config = dict(
    encoder_arch='convnext_v2',
    model='image captioner',
    dataset='scattered letters and digits in many colours',
    train_examples=195000,
    image_size=32,
    crop_scale_min=0.8,
    horizontal_flip=False,
    color_jitter=0.1,
    tokenizer='char',
    vocab_size=42,
    encoder_isotropic=False,
    encoder_norm='rmsnorm',
    encoder_activation='gelu',
    encoder_mlp_ratio=6,
    encoder_inner_norm=False,
    encoder_drop_path=0.1,
    encoder_patch_size=[2, 2],
    encoder_depths=[2, 5, 5],
    encoder_widths=[80, 160, 320],
    encoder_kernel_size=7,
    fusion='prefix',
    decoder_width=128,
    decoder_layers=8,
    decoder_norm='rmsnorm',
    decoder_norm_position='pre',
    decoder_activation='gelu_tanh',
    decoder_mlp_ratio=6,
    decoder_head_dim=64,
    decoder_fused_qkv=False,
    decoder_bias='all',
    decoder_qk_norm=False,
    decoder_parallel_block=True,
    decoder_inner_norm=False,
    decoder_kv_group_size=2,
    decoder_positions='rope',
    decoder_prefix_bidirectional=False,
    decoder_connector='mlp',
    decoder_tie_embeddings=False,
    init='small_normal',
    residual_init='none',
    optimizer='muon',
    muon_scale='spectral',
    lr=0.018,
    momentum=0.95,
    nesterov=True,
    orthogonalizer='newton_schulz_5',
    adamw_lr_other_params=0.002,
    grad_clip=0.5,
    cautious_weight_decay=True,
    steps=13100,
    batch_size=128,
    epochs=8.6,
    lr_schedule='poly',
    final_lr_fraction=0.01,
    warmup_steps=390,
    weight_decay=0.007,
    adamw_weight_decay_other_params=0,
)
Rows from block 2 of the image encoder of a small image captioner, named by matrix and row number. Rows with one number belong to one neuron. Each number is 200 + 40 x the weight over its row's rms, rounded and kept within 0 to 999. All counts start at 0. After the name is the row's rms in percent of the matrix's.
After each neuron's rows are labels from the 100 images, of 14976, where the neuron reaches its highest value: "colour at peak" is the nearest of a few named colours to the mean colour under the peak. Only what is clearly more common there than usual is listed. The data: scattered letters and digits in many colours.
# fc1: MLP up (encoder.blocks.2.mlp.fc1.weight, 960x160), inputs 0-159
# fc2: MLP down (encoder.blocks.2.mlp.fc2.weight, 160x960, transposed), outputs 0-159

fc1.549,075,186,162,247,215,182,248,153,188,132,190,198,232,177,251,232,209,163,193,229,146,223,184,141,184,148,191,150,244,198,256,165,247,209,225,138,147,227,290,181,147,174,194,184,221,202,178,236,244,189,218,234,138,175,211,182,230,249,188,270,171,172,209,206,217,264,217,254,203,190,235,226,181,212,211,233,188,156,209,102,164,205,202,176,186,188,231,143,328,155,135,219,229,311,213,213,127,172,145,211,264,222,259,160,182,183,188,193,240,194,120,272,251,197,169,153,206,182,151,216,224,248,174,238,243,265,159,236,233,160,211,171,201,253,304,133,176,194,240,191,233,154,229,144,176,248,214,247,214,231,237,165,174,222,197,236,252,202,246,213,150
fc2.549,082,219,218,219,171,227,172,256,268,273,334,133,121,196,200,205,238,231,192,251,151,132,201,159,211,202,161,223,207,199,154,222,241,114,228,139,155,248,211,226,206,187,188,185,228,272,170,199,227,173,138,138,231,167,202,181,199,226,221,247,240,216,161,203,222,153,204,179,224,185,158,156,198,224,170,209,254,233,192,74,156,206,192,234,184,297,172,194,201,239,198,135,188,208,185,173,218,161,162,215,209,227,208,203,248,215,221,139,146,197,156,242,208,290,220,177,224,220,227,150,178,121,149,260,226,229,207,154,204,209,217,299,208,129,148,144,182,202,190,218,238,181,138,218,159,199,170,277,185,214,218,219,214,198,163,179,104,233,228,214,187
colour at peak: pink; brown

fc1.274,090,185,166,205,157,258,205,272,163,184,242,236,131,207,215,139,201,276,203,132,180,238,248,234,160,242,203,163,117,218,177,197,152,239,186,199,236,190,238,152,238,206,223,210,174,223,239,233,90,222,274,264,205,167,147,253,198,194,208,170,145,209,221,200,195,129,190,197,256,216,164,186,189,235,186,160,220,295,154,219,214,177,198,204,205,274,168,145,242,198,224,176,253,196,301,176,218,276,271,131,248,195,203,237,206,243,157,178,207,141,257,228,102,221,132,223,215,139,232,203,185,312,197,138,242,226,170,197,227,172,128,151,159,176,161,219,212,227,225,204,166,183,219,189,159,204,153,231,162,217,178,185,229,179,219,177,179,156,173,196,165
fc2.274,090,141,176,226,198,177,159,160,178,149,192,222,136,167,239,231,155,209,181,171,155,120,154,185,251,230,163,217,176,198,243,220,227,121,106,206,212,173,199,197,244,238,216,303,247,235,220,297,253,253,159,188,239,139,192,200,206,192,123,223,212,154,111,214,232,195,230,90,140,168,217,275,238,258,165,148,216,158,200,264,157,124,201,165,197,248,256,170,162,158,188,222,176,194,246,185,159,153,262,232,195,229,230,184,221,245,149,253,261,170,175,205,196,258,284,168,256,224,199,206,196,273,221,235,181,173,182,197,185,235,285,212,201,223,249,185,205,211,229,163,195,243,196,167,183,197,163,209,241,176,142,228,158,190,190,193,207,197,196,214,261
colour at peak: black

fc1.737,094,255,148,152,180,237,218,175,106,236,149,182,197,271,213,126,218,270,244,171,157,279,202,230,207,181,250,192,110,148,187,229,229,193,175,183,250,218,186,204,230,180,231,166,191,153,230,220,155,240,134,195,245,194,148,180,192,229,177,242,182,185,160,150,221,259,247,253,189,244,194,167,202,239,213,221,269,206,220,255,177,231,232,240,263,217,217,183,195,130,192,168,220,128,205,204,233,252,230,184,179,204,213,268,200,271,213,167,236,219,236,184,162,208,214,204,201,272,277,263,167,170,176,109,151,211,164,139,232,234,208,184,171,150,242,213,155,295,219,190,270,192,267,250,201,193,201,310,159,234,164,166,214,197,242,202,208,222,169,126,239
fc2.737,098,194,223,178,185,207,172,194,204,206,130,253,170,105,214,215,247,193,157,181,148,217,196,182,286,233,248,257,225,187,166,170,245,236,222,236,249,227,201,165,109,256,275,198,210,140,174,232,255,211,189,202,222,112,214,192,216,116,233,197,247,136,201,162,163,184,173,210,236,181,221,185,243,169,214,306,195,140,138,244,156,222,141,196,277,147,141,232,161,268,186,192,216,159,217,220,218,156,210,234,246,279,177,189,213,159,277,176,176,241,256,149,204,114,165,110,165,223,236,170,187,194,168,220,204,163,247,206,257,200,211,246,172,203,148,215,182,204,202,175,201,144,191,144,189,240,205,190,226,189,187,232,191,164,131,229,172,285,222,200,261
colour at peak: green

fc1.393,086,215,170,232,156,198,147,146,228,279,216,268,181,247,107,236,193,188,166,182,153,176,169,143,220,245,133,190,123,213,144,162,215,264,194,205,208,237,190,260,258,128,248,194,243,205,211,212,236,189,153,262,151,198,181,222,122,137,202,215,217,198,298,218,180,197,209,183,262,150,166,179,227,230,197,172,198,154,244,143,203,154,169,244,175,215,231,122,170,118,222,250,224,201,207,191,163,228,218,182,199,241,204,219,202,191,205,192,234,218,213,128,171,256,243,109,171,190,201,124,200,146,274,157,209,222,170,171,195,199,238,243,210,228,254,225,129,195,210,310,212,199,174,163,178,203,223,221,236,171,236,149,137,150,282,189,238,159,154,208,208
fc2.393,083,219,252,245,181,200,245,216,240,200,138,195,163,218,150,229,221,245,245,191,246,180,207,231,192,240,254,293,251,214,200,139,222,200,179,198,227,208,231,170,207,170,160,214,230,173,145,278,255,174,221,186,194,166,207,161,224,235,228,174,157,119,163,169,215,213,171,197,177,264,137,180,220,244,202,148,177,164,198,152,239,206,172,215,144,223,279,279,199,286,233,189,204,219,142,230,223,179,168,135,239,265,216,201,97,216,222,213,222,214,243,172,241,113,254,180,118,151,212,235,228,276,229,143,251,209,240,183,174,213,192,211,108,208,131,269,190,243,204,200,209,165,213,180,246,239,221,229,161,109,177,170,229,269,175,122,188,184,230,234,233
colour at peak: green

fc1.262,096,140,196,205,219,288,115,190,111,174,197,280,121,197,252,231,213,212,186,139,301,311,191,167,251,189,188,201,155,212,210,213,203,178,193,160,176,218,108,218,222,177,144,226,141,143,232,171,227,238,192,228,195,213,214,182,137,204,135,163,219,166,242,175,169,246,185,194,195,269,154,255,188,172,150,196,108,207,147,215,157,222,325,231,184,235,193,202,136,177,175,189,156,171,184,152,212,235,170,164,257,155,227,143,204,192,224,227,172,193,186,195,182,226,200,165,153,214,180,154,158,168,206,141,170,200,175,145,142,220,213,193,140,181,186,186,193,176,212,236,250,206,229,223,220,134,171,157,205,121,227,255,181,159,209,238,206,221,173,223,281
fc2.262,093,277,162,193,155,202,137,182,230,208,268,184,172,235,224,222,146,198,205,209,251,167,235,187,148,243,202,208,248,227,138,122,139,196,200,173,101,185,257,248,170,151,230,224,247,266,172,238,156,230,152,199,212,161,187,261,149,210,260,153,250,267,236,242,152,227,240,201,176,225,270,205,230,190,172,228,165,193,274,188,178,190,168,284,209,175,163,173,237,170,207,145,187,249,195,213,220,240,116,158,149,184,235,174,262,109,187,226,168,186,172,164,220,231,243,271,251,159,253,184,135,221,213,176,208,171,258,196,177,246,93,165,193,237,223,205,199,221,239,180,152,167,128,171,207,236,224,200,138,174,192,184,199,253,265,218,218,178,154,187,235
colour at peak: brown

fc1.696,082,221,178,222,222,282,268,173,203,181,176,228,171,210,209,223,173,215,207,149,182,224,204,184,170,233,174,175,120,139,158,157,151,247,266,164,218,238,167,177,247,178,263,144,162,247,179,192,187,258,177,203,230,194,261,292,172,261,250,222,180,245,103,119,203,170,208,221,141,258,161,230,117,210,200,212,240,163,134,228,215,168,186,147,242,202,237,221,249,198,199,220,194,214,200,171,189,236,192,161,196,112,178,270,175,225,194,219,161,169,341,138,185,204,168,217,204,206,190,172,210,235,263,164,197,180,216,151,260,203,251,188,162,236,233,190,185,189,88,169,171,205,179,180,190,237,277,254,236,224,170,159,245,195,210,163,191,156,228,125,210
fc2.696,079,182,209,197,184,234,163,180,188,176,192,220,264,191,195,121,198,185,151,212,188,248,210,223,182,211,213,260,243,209,283,175,254,152,164,233,205,160,159,183,168,213,157,162,204,128,137,117,214,235,248,150,214,153,164,260,216,167,163,192,249,178,192,170,217,184,191,171,225,221,175,223,131,126,249,163,170,112,205,172,210,173,210,278,159,132,154,182,155,211,224,118,180,212,226,147,185,180,214,268,229,226,216,190,217,297,271,292,201,186,236,195,265,198,218,170,154,201,174,153,180,92,200,188,184,179,232,184,209,208,154,189,204,233,216,213,159,252,178,174,253,245,192,169,97,225,127,202,134,215,214,187,119,143,212,198,170,215,248,256,144
colour at peak: grey

fc1.154,141,263,236,236,192,191,211,96,203,186,160,178,262,206,211,164,209,242,222,207,194,191,299,253,196,200,188,191,210,222,157,283,220,239,182,222,202,151,194,175,167,201,195,205,160,225,176,155,186,237,198,239,179,272,191,189,204,144,203,211,214,149,260,175,221,189,190,232,196,167,231,198,279,272,176,157,202,194,240,222,199,124,121,166,252,144,229,231,250,190,188,167,152,243,239,236,220,213,126,200,116,182,185,179,188,209,122,244,219,287,241,200,162,177,170,215,233,216,249,163,188,167,203,155,189,244,194,211,217,215,339,194,225,226,216,175,310,203,168,246,249,237,210,198,183,200,309,217,315,190,249,210,269,182,217,204,212,219,245,190,218
fc2.154,134,181,202,234,238,152,256,190,190,214,238,275,224,177,225,169,181,125,180,221,243,234,199,205,218,187,146,161,301,248,214,229,236,309,210,254,225,215,175,184,205,183,218,244,151,176,177,132,162,199,150,149,166,177,254,176,254,266,226,101,181,199,210,208,170,174,235,191,184,217,210,211,208,216,282,217,134,234,195,262,213,208,219,242,212,307,250,195,188,292,187,231,218,176,172,289,208,248,192,246,196,241,249,208,147,223,172,219,145,241,161,152,259,223,201,228,205,205,243,168,139,182,227,194,197,259,274,235,247,138,290,125,210,184,194,140,184,258,211,192,217,208,194,175,183,220,140,265,202,201,204,125,166,239,220,209,204,158,219,183,236
colour at peak: brown

fc1.17,098,225,171,287,182,280,196,178,164,181,145,248,181,247,283,177,115,146,211,162,200,232,216,183,177,133,186,172,170,180,273,155,155,240,228,157,141,200,242,127,218,178,216,117,209,188,200,239,186,216,240,154,239,206,167,203,217,224,186,172,226,210,186,275,206,244,169,294,201,232,147,160,205,231,161,249,232,207,130,263,146,194,179,144,198,246,213,247,246,262,235,217,205,157,220,180,246,216,218,168,184,257,152,220,211,202,212,155,245,162,227,206,230,153,155,158,179,240,166,163,226,262,144,221,223,277,218,184,181,191,145,231,178,217,209,164,182,281,193,197,148,96,144,188,227,197,198,160,195,243,127,214,158,115,183,187,195,247,214,264,228
fc2.17,097,197,154,261,200,189,209,207,180,257,245,181,225,195,211,161,230,141,160,234,238,203,183,213,170,192,177,205,155,193,189,214,240,189,153,252,165,225,180,209,205,132,231,275,139,183,199,226,261,195,202,223,200,233,236,227,145,186,232,196,254,282,167,94,219,172,175,156,212,199,216,235,207,179,187,181,204,193,242,203,147,171,106,202,95,199,156,210,185,163,178,209,166,230,244,233,152,250,217,221,256,260,218,192,271,155,177,176,248,250,196,203,238,161,232,221,251,210,198,225,160,217,287,124,182,102,175,248,142,252,181,205,230,155,209,97,212,277,261,157,243,258,211,227,227,262,110,179,263,188,133,239,252,193,218,168,225,238,185,212,202
colour at peak: white

fc1.223,080,175,102,207,192,240,171,235,140,245,236,152,215,138,196,261,194,190,153,167,267,198,151,241,247,236,173,181,255,184,185,216,207,132,251,206,256,298,212,203,98,168,205,269,187,236,164,182,195,220,219,189,166,210,151,177,205,169,218,185,131,147,243,198,179,203,288,222,288,178,185,246,191,243,212,175,132,195,213,209,225,170,129,201,199,166,132,169,194,222,216,196,152,293,157,299,163,184,206,160,168,190,215,251,142,227,193,208,220,196,256,176,188,191,265,228,262,198,184,226,211,180,167,206,199,151,223,195,167,193,200,189,195,194,223,144,291,281,285,184,202,251,264,236,194,145,176,215,215,230,210,203,186,180,262,202,200,254,131,233,241
fc2.223,077,292,218,184,234,139,164,207,247,225,140,240,153,161,196,241,224,155,261,188,176,211,207,133,165,205,207,232,167,133,166,189,232,245,191,267,161,180,215,204,122,111,179,174,177,235,244,214,183,261,163,174,193,204,186,175,241,281,193,154,244,140,191,214,138,163,202,219,211,277,287,245,215,207,129,191,192,202,242,250,208,194,143,194,203,172,200,186,155,186,200,165,193,192,177,201,168,168,234,174,184,172,175,106,224,159,322,186,190,187,179,176,115,276,191,231,209,173,240,212,229,219,212,172,193,191,208,229,279,141,242,171,267,156,171,163,267,176,226,233,223,149,281,192,250,172,171,238,169,212,216,189,233,190,251,179,292,181,224,139,176
colour at peak: brown

fc1.55,080,230,186,224,225,197,212,217,144,217,183,230,219,184,246,251,211,213,239,151,247,197,224,170,128,180,223,172,252,119,238,219,186,146,229,193,206,243,170,198,202,243,223,215,206,204,189,146,204,268,189,246,228,139,184,239,144,244,159,206,185,151,180,225,159,212,125,203,201,236,214,223,278,202,179,137,246,103,224,182,156,134,279,215,186,210,132,140,225,148,201,183,258,204,268,202,210,144,199,164,135,165,178,258,145,293,206,228,193,175,247,190,242,207,275,240,107,156,140,218,128,113,226,238,147,207,171,203,204,160,165,180,276,226,236,198,192,140,181,197,201,166,284,134,209,204,219,214,235,157,201,132,237,167,208,208,160,146,234,195,221
fc2.55,080,212,188,216,180,112,261,82,168,210,135,126,195,200,177,175,179,186,264,213,174,178,215,211,251,223,212,218,212,212,170,292,171,146,163,213,222,209,265,212,141,226,223,268,233,151,239,239,253,177,143,194,240,144,200,162,168,148,179,205,249,216,188,213,202,181,213,200,131,149,194,219,126,146,144,156,190,168,238,225,250,180,207,235,247,172,199,193,226,139,210,235,240,201,222,197,207,174,214,304,161,211,149,281,169,271,274,160,198,211,209,175,166,178,233,138,135,162,227,228,197,182,239,155,261,243,163,220,266,190,161,167,246,213,205,164,159,221,126,275,170,200,171,241,196,210,147,265,249,169,218,165,134,183,203,223,215,184,169,169,260
colour at peak: brown; grey

fc1.454,094,178,209,173,118,281,237,238,260,194,192,202,183,138,97,180,225,131,269,216,240,215,227,176,235,172,151,117,242,187,212,241,175,217,165,149,303,166,189,216,211,151,263,185,175,172,185,200,185,232,181,220,207,157,229,161,183,217,202,156,230,251,222,119,197,180,195,206,179,223,205,168,188,212,235,159,210,176,144,229,233,232,296,177,152,196,195,259,214,232,152,189,229,220,162,198,177,125,173,204,172,92,200,291,192,228,163,153,180,230,208,235,223,202,213,123,244,228,162,215,182,203,184,238,179,183,275,218,228,203,175,254,170,276,125,171,206,213,225,214,156,185,160,254,187,230,217,223,95,227,223,278,200,260,134,197,199,230,153,167,202
fc2.454,088,192,230,177,156,207,165,210,212,152,237,227,161,141,190,218,178,227,189,222,154,238,177,211,207,148,192,192,225,160,195,207,214,182,155,191,241,245,146,172,262,180,263,168,136,89,170,190,238,190,174,151,206,162,134,272,176,210,155,196,154,228,272,209,158,110,175,256,146,265,181,186,204,149,116,243,181,147,160,139,236,186,158,211,201,148,155,183,214,179,195,228,158,189,166,155,175,175,142,206,261,259,238,305,290,201,237,237,183,166,223,200,148,188,185,194,185,148,214,216,142,215,162,165,168,178,156,202,292,210,187,154,180,170,193,172,206,199,237,255,208,253,164,174,223,229,215,202,195,174,146,150,320,140,170,245,237,231,249,209,239
colour at peak: grey

fc1.527,079,283,186,169,173,204,271,193,202,183,177,287,197,206,256,258,249,220,150,210,213,168,222,229,224,204,163,190,215,197,168,184,131,207,208,290,133,148,177,130,239,222,167,215,199,239,160,161,244,288,251,212,175,202,230,136,213,218,198,209,194,266,269,156,259,118,192,245,277,205,155,145,269,167,336,188,230,261,188,144,192,171,204,168,172,210,200,177,228,217,216,186,216,232,243,216,194,206,185,103,203,210,169,130,149,231,184,198,202,231,267,166,169,245,165,171,219,189,249,205,227,228,229,120,210,227,232,198,212,216,135,204,217,173,189,201,243,201,215,239,213,203,215,265,206,195,181,213,180,149,225,201,198,116,192,259,147,207,289,256,180
fc2.527,080,181,185,153,286,238,231,175,189,225,239,227,154,150,170,263,201,216,201,159,175,151,270,168,247,223,230,197,236,190,210,153,248,223,170,200,162,226,177,166,214,226,277,218,222,160,106,207,220,235,224,182,100,250,216,206,169,169,182,231,231,224,191,157,178,136,224,155,181,146,287,157,148,219,232,192,211,262,216,255,135,211,252,224,227,243,266,260,165,214,127,216,241,213,204,296,204,255,224,241,152,197,201,213,145,204,219,160,220,203,199,245,206,261,242,189,215,189,208,241,197,209,163,151,234,189,284,186,277,124,169,193,178,191,196,199,253,214,279,205,203,220,188,203,170,196,250,220,193,223,122,155,219,195,215,153,292,184,114,176,280
colour at peak: brown

fc1.328,118,209,193,194,188,236,173,212,147,154,186,137,198,144,135,162,160,268,241,220,189,188,198,165,154,201,198,183,198,224,217,303,232,163,184,248,180,232,248,214,213,200,173,185,245,114,184,159,198,181,262,242,251,229,179,208,218,202,240,251,270,255,208,145,201,266,234,225,209,252,205,227,199,173,174,217,169,273,264,250,186,202,168,149,257,139,180,102,279,196,165,82,211,215,219,188,236,193,251,202,234,225,163,195,193,179,215,157,261,221,237,210,160,189,191,265,217,177,210,238,221,195,211,314,146,219,206,177,317,188,158,147,190,221,163,227,138,223,171,211,198,192,258,215,236,252,211,173,245,207,160,200,141,220,162,208,217,224,305,180,181
fc2.328,111,245,156,226,286,229,230,238,199,208,213,155,226,210,142,246,149,151,218,207,220,226,214,227,232,203,227,182,274,148,160,168,140,164,246,242,221,234,230,149,158,159,193,226,172,163,132,249,194,207,129,152,208,272,240,194,217,251,175,200,166,235,173,261,234,234,173,192,96,110,129,182,240,231,172,178,130,233,146,219,244,244,190,179,258,173,207,306,163,248,182,270,148,178,265,181,197,210,212,127,182,218,240,201,206,227,223,129,151,134,199,252,175,322,153,199,205,198,233,243,189,189,235,224,230,225,181,176,210,222,242,234,217,163,219,145,135,204,199,172,200,187,220,262,202,216,199,193,247,132,225,187,178,192,273,218,204,207,245,221,205
colour at peak: brown

fc1.343,121,212,224,201,165,187,161,224,172,227,237,222,137,159,207,125,195,194,206,198,190,200,172,213,187,228,293,187,180,195,163,268,195,210,161,178,223,121,200,201,80,288,226,134,148,187,113,192,230,175,125,252,257,163,198,198,112,173,159,237,178,269,191,202,174,187,203,211,231,244,206,164,240,143,150,217,182,177,211,327,229,234,170,216,123,184,187,161,174,198,126,211,248,186,208,223,240,170,165,317,244,246,195,212,214,283,205,246,206,200,184,204,203,179,233,149,221,139,219,206,185,189,171,172,268,233,177,262,222,206,252,148,174,205,185,212,231,177,217,226,192,179,278,196,144,148,177,174,256,237,211,146,191,189,138,200,181,253,225,232,205
fc2.343,125,248,240,162,307,219,221,190,267,204,229,193,182,262,210,188,175,238,157,203,136,232,146,190,179,202,240,262,198,241,194,201,169,250,173,271,220,219,227,175,238,187,204,214,242,177,172,233,228,295,150,219,252,215,146,247,217,131,203,231,226,239,201,202,153,138,294,194,223,144,197,193,155,231,139,186,177,249,207,206,125,171,180,219,195,216,159,178,202,199,136,211,229,200,226,178,178,180,174,219,152,141,258,265,215,266,188,265,184,215,189,210,226,224,141,180,222,169,158,227,192,160,213,215,266,206,242,223,249,161,209,245,230,199,227,270,104,198,251,226,219,131,193,188,164,179,104,131,172,247,145,175,325,201,182,227,207,189,173,236,258
colour at peak: grey

fc1.447,099,148,193,308,190,153,247,143,239,184,204,192,192,230,205,198,172,159,139,121,144,216,179,206,208,103,223,182,217,188,239,178,188,186,200,237,148,278,206,226,210,244,181,174,164,132,208,189,189,264,178,171,157,241,189,216,172,139,110,230,206,143,198,210,201,252,123,149,136,187,266,191,223,230,264,153,227,155,256,254,203,166,272,193,147,238,151,179,177,152,215,197,182,102,224,166,203,232,166,208,252,72,180,254,216,156,211,149,215,226,219,149,165,211,267,201,212,190,179,163,181,210,168,203,296,247,206,205,216,219,240,226,147,230,159,169,196,223,182,208,215,220,228,190,318,218,222,197,161,208,196,181,234,215,251,214,150,206,195,226,216
fc2.447,089,238,131,151,201,199,249,195,217,225,134,232,208,191,275,186,236,251,211,251,278,245,275,244,179,172,226,170,171,198,228,178,203,198,165,212,215,255,163,246,198,182,171,154,164,130,191,265,183,101,161,141,219,171,240,288,185,172,149,252,215,183,167,176,199,230,133,196,200,186,248,209,205,183,152,202,178,235,287,181,301,197,173,159,183,146,202,265,151,154,246,250,182,205,161,186,248,213,214,243,248,193,261,220,237,277,229,138,255,283,214,238,164,217,192,179,204,186,210,260,112,227,269,218,203,234,216,204,205,229,176,178,229,201,123,214,160,191,222,157,179,237,197,189,202,149,121,230,98,225,189,193,164,241,234,172,186,185,192,164,220
colour at peak: white

fc1.105,133,225,184,187,244,258,145,200,186,136,224,279,229,279,215,195,165,221,210,187,218,236,204,138,175,261,145,185,147,210,206,201,226,225,243,181,178,223,202,213,184,157,251,264,181,213,197,198,226,254,234,174,214,200,199,171,126,173,145,204,252,193,226,210,154,185,183,190,214,194,199,191,270,182,224,255,225,157,237,92,165,297,261,181,213,168,163,123,242,144,226,202,178,153,253,201,207,173,206,200,262,168,136,178,168,176,262,192,186,203,211,202,173,231,292,246,252,180,240,151,213,212,217,216,181,192,212,320,223,177,162,147,203,266,152,201,228,237,300,173,264,247,164,256,184,193,221,218,245,155,170,210,132,247,158,217,194,161,300,221,238
fc2.105,132,284,120,206,116,244,184,228,206,206,252,176,185,169,209,181,243,160,232,268,254,208,161,217,224,240,174,165,235,202,253,155,178,236,205,123,209,252,138,183,234,227,241,139,162,195,231,154,110,182,198,195,201,243,208,209,223,241,272,185,186,106,172,180,160,251,177,188,135,229,152,228,236,215,131,124,237,182,241,206,218,163,180,174,154,218,181,172,209,178,219,173,184,219,146,189,275,214,269,196,143,145,213,191,199,206,217,209,167,239,196,191,111,171,214,146,248,207,306,170,167,195,156,234,222,199,157,223,131,141,209,193,134,228,169,198,209,176,117,219,169,163,164,178,167,235,183,129,180,201,274,166,171,202,206,159,235,110,221,221,170
colour at peak: grey

fc1.746,133,241,139,186,178,278,216,183,227,276,182,206,234,177,143,188,187,116,188,139,295,251,204,197,137,218,163,176,211,216,338,161,189,195,191,199,178,196,186,182,188,234,204,164,220,164,187,216,216,196,162,181,175,207,208,237,184,195,202,200,257,214,187,250,245,173,205,242,249,194,222,217,214,231,172,193,197,171,260,253,295,223,190,211,178,187,253,200,206,203,194,184,175,160,163,249,106,167,233,221,134,164,208,247,168,211,202,184,189,206,237,218,211,188,98,221,300,158,294,180,206,195,217,143,125,219,197,181,218,228,243,125,178,130,127,189,160,192,168,206,182,275,175,153,293,133,240,167,227,189,177,199,142,97,188,198,184,227,210,216,195
fc2.746,116,219,238,178,107,163,226,163,146,222,227,260,219,224,193,236,225,237,204,185,156,208,271,126,161,186,140,252,230,223,291,231,302,199,218,159,254,204,206,199,194,213,162,189,238,208,126,257,204,165,167,222,206,289,168,254,170,144,221,205,137,250,185,187,252,219,240,200,195,217,161,162,250,210,166,249,252,171,285,231,144,238,186,199,172,195,183,224,151,152,200,159,190,180,169,224,194,206,195,203,212,249,203,183,251,166,172,248,208,243,199,247,209,217,168,110,244,84,179,124,150,239,194,236,229,244,194,114,224,227,129,191,189,273,192,168,170,181,157,222,245,288,220,212,215,194,259,205,265,208,204,270,196,212,197,183,212,203,212,221,238
colour at peak: pink

fc1.699,101,224,161,234,121,230,186,202,226,263,155,222,209,130,177,203,176,156,269,194,150,163,214,160,129,206,168,108,279,105,183,151,213,276,192,139,188,187,232,263,186,232,201,155,178,196,177,230,142,184,241,211,205,214,245,135,187,197,114,169,236,196,122,237,286,201,227,251,199,175,131,203,204,192,181,167,192,209,266,165,186,216,187,199,151,185,188,216,230,160,256,215,177,169,194,190,247,206,267,225,155,205,184,250,221,224,195,208,185,203,174,197,179,237,261,52,189,238,175,244,249,255,149,221,213,183,178,232,126,277,221,282,177,273,168,187,228,236,225,214,209,198,280,212,246,197,159,209,195,222,204,231,178,176,236,145,194,179,203,213,234
fc2.699,100,185,136,190,190,283,263,218,160,220,221,211,187,168,200,287,124,224,255,219,216,183,150,145,166,179,184,123,137,194,177,184,160,221,222,212,219,247,177,156,282,198,235,253,217,179,199,228,259,215,187,154,104,194,188,186,216,169,200,163,192,248,216,213,150,213,168,229,163,243,295,163,221,272,241,160,147,199,299,277,262,158,176,195,181,169,184,201,179,95,260,192,166,248,267,141,195,237,163,221,238,259,186,203,153,214,169,174,220,244,129,245,244,183,148,217,230,178,234,210,185,163,225,199,200,159,147,202,166,218,220,203,147,174,168,139,158,222,184,167,202,234,195,252,263,245,201,214,157,260,180,151,181,182,255,236,213,182,216,196,122
colour at peak: white